python train.py --crop_scale_min=1 --noise_std=0.6 --norm="batchnorm" --kernel_size=3 --stem="deep" --nesterov=true
Rows from block 13, named by matrix and row number. Rows with one number belong to one channel. Each number is 200 + 30 x the weight over the matrix's rms, rounded and kept within 0 to 999. All counts start at 0.
# convs0: first 3x3 conv (model.blocks.13.convs.0.weight, 64x64x3x3), inputs 22-32, a 3x3 kernel for each
# convs1: second 3x3 conv (model.blocks.13.convs.1.weight, 64x64x3x3, transposed), outputs 22-32, a 3x3 kernel for each
convs0.18,152,173,190,166,222,242,172,185,191,214,253,210,219,178,184,167,130,170,223,244,162,207,192,185,175,170,192,186,158,253,200,250,242,211,226,203,217,266,202,223,214,207,186,134,140,214,137,203,233,278,215,212,141,199,194,268,218,190,179,192,180,174,215,175,142,173,169,205,192,181,183,193,202,244,255,160,179,215,176,171,179,188,210,220,190,209,206,183,190,192,165,176,196,195,175,185,183,194,216
convs1.18,159,188,224,144,227,280,232,216,195,227,205,202,188,249,183,207,199,179,230,243,223,181,184,192,213,155,177,208,230,246,230,234,190,173,209,219,172,145,133,173,158,194,192,265,169,187,137,158,180,302,215,208,158,181,198,175,189,183,236,221,215,249,202,209,205,214,219,259,214,225,174,253,177,122,142,192,207,183,176,206,230,183,196,237,193,190,217,158,184,194,176,207,180,202,191,191,187,229,147
convs0.19,173,189,191,146,167,155,222,237,224,213,198,169,224,227,214,202,206,213,183,205,214,204,200,198,213,209,174,180,221,264,199,235,279,184,135,213,186,175,182,217,186,120,245,283,208,150,172,138,205,289,191,206,270,178,207,223,249,234,194,235,199,171,200,207,202,197,189,193,256,186,169,182,192,201,195,221,219,224,185,213,221,196,220,228,193,188,229,181,160,212,171,172,179,184,174,149,250,256,197
convs1.19,176,174,208,185,219,216,170,198,260,212,200,201,200,168,171,193,203,213,214,224,263,196,162,242,187,174,216,154,166,191,222,222,181,205,189,154,201,292,282,116,42,185,182,131,161,222,238,207,229,236,146,172,192,173,181,134,164,182,176,153,195,158,169,222,160,173,222,218,192,215,237,196,232,238,269,187,184,221,208,151,188,194,229,177,197,170,198,179,236,229,231,265,291,104,56,182,150,124,178
convs0.20,181,155,202,174,184,232,189,199,226,184,215,206,171,100,196,188,153,194,206,193,186,224,231,204,212,221,186,189,199,215,209,184,211,250,213,197,172,204,190,155,54,190,225,134,216,190,185,173,177,222,192,216,270,226,222,194,206,175,183,215,196,187,205,186,222,184,190,118,189,177,201,187,180,169,175,246,174,148,184,170,175,168,188,214,183,209,209,188,194,165,247,242,222,223,256,246,162,209,208
convs1.20,183,200,193,199,168,197,220,178,195,176,202,214,190,272,242,197,198,206,188,267,197,165,247,214,172,216,143,200,166,176,164,224,207,197,227,243,191,217,175,271,370,254,194,237,189,175,159,162,141,154,200,187,227,186,186,185,186,143,137,214,185,177,192,228,223,220,195,136,220,230,233,207,216,231,160,202,188,166,219,239,179,176,227,178,185,249,189,192,217,186,158,194,183,226,268,222,157,175,140
convs0.21,176,222,184,164,126,168,142,138,158,197,198,206,204,132,192,210,203,205,190,198,222,213,203,201,247,229,235,243,179,209,205,224,214,191,165,173,233,211,222,201,271,182,168,193,194,208,229,149,220,99,119,216,230,197,178,201,194,225,230,191,223,249,235,223,188,278,164,189,245,200,192,222,205,224,202,185,170,187,187,182,204,221,220,219,226,262,203,207,242,204,183,167,157,228,176,169,251,209,206
convs1.21,214,232,222,207,220,271,194,169,250,178,211,184,197,222,185,232,206,201,165,173,129,183,184,176,206,148,198,248,241,213,237,190,171,183,195,143,189,229,232,182,179,240,167,196,202,177,152,192,237,262,205,218,199,179,188,130,171,211,215,204,232,271,263,201,207,212,201,222,183,167,185,198,182,218,207,148,205,193,160,187,167,216,214,186,238,226,172,188,171,162,167,158,167,214,173,204,226,227,223
convs0.22,145,108,196,183,211,222,211,256,251,195,211,207,208,211,210,196,224,196,203,189,182,217,204,207,193,183,194,222,185,178,171,139,160,194,184,168,254,185,182,253,264,293,192,249,240,175,299,251,258,364,349,181,239,199,164,181,196,178,187,192,238,208,216,201,257,200,221,251,200,194,169,183,171,199,249,161,142,228,221,226,208,199,208,204,207,226,225,205,211,196,247,208,220,197,219,239,186,181,208
convs1.22,215,191,190,220,207,190,184,192,178,193,171,162,225,212,193,206,163,192,182,215,161,197,224,181,209,198,153,251,224,224,206,210,218,200,193,174,134,155,167,127,194,161,177,156,140,221,198,181,119,35,131,128,161,217,205,211,228,206,210,201,227,201,214,217,246,224,208,252,230,220,259,218,249,244,230,233,217,202,203,268,228,234,216,222,255,200,239,257,213,206,158,201,197,167,222,188,197,164,160
convs0.23,177,206,146,231,259,202,218,224,187,223,232,258,228,187,224,220,233,209,232,205,184,200,199,191,205,209,187,197,230,229,173,168,221,176,172,188,169,198,171,237,349,124,184,206,191,182,198,239,182,220,259,219,258,228,174,153,154,212,180,143,212,150,186,181,158,188,187,263,181,200,183,187,160,206,173,188,193,223,159,191,197,198,190,196,173,222,171,155,160,189,172,173,143,176,292,147,178,186,146
convs1.23,184,223,177,233,227,113,200,270,193,180,192,214,156,337,201,187,157,162,203,187,187,214,164,155,218,166,196,184,216,249,199,229,236,183,218,228,183,205,170,189,240,178,140,194,174,185,207,215,184,126,184,185,171,192,178,193,225,194,248,215,233,238,209,158,177,172,195,274,176,182,161,174,185,218,224,185,199,223,190,193,228,213,214,240,192,190,194,196,167,219,194,210,174,219,232,169,179,204,186
convs0.24,223,210,180,212,202,191,262,229,205,194,212,201,215,245,205,244,218,220,246,209,201,244,211,193,242,229,199,217,228,176,200,137,205,205,230,214,241,208,180,149,161,237,222,220,196,194,201,209,230,230,206,183,112,201,180,216,186,186,214,190,209,191,198,179,158,187,193,192,189,194,225,198,164,157,182,149,214,194,153,192,182,173,173,173,193,190,204,215,222,219,171,180,179,162,233,193,203,178,210
convs1.24,189,145,100,170,172,197,159,142,127,197,169,173,197,154,144,193,195,191,225,194,153,186,166,119,187,209,169,207,201,200,234,219,194,200,202,171,162,168,120,145,216,157,131,111,95,234,260,200,231,226,234,205,196,234,177,207,190,205,158,234,190,229,228,212,151,197,211,172,203,226,199,202,225,210,179,246,208,177,225,195,175,189,217,192,203,231,186,214,197,198,185,242,189,199,264,218,188,208,208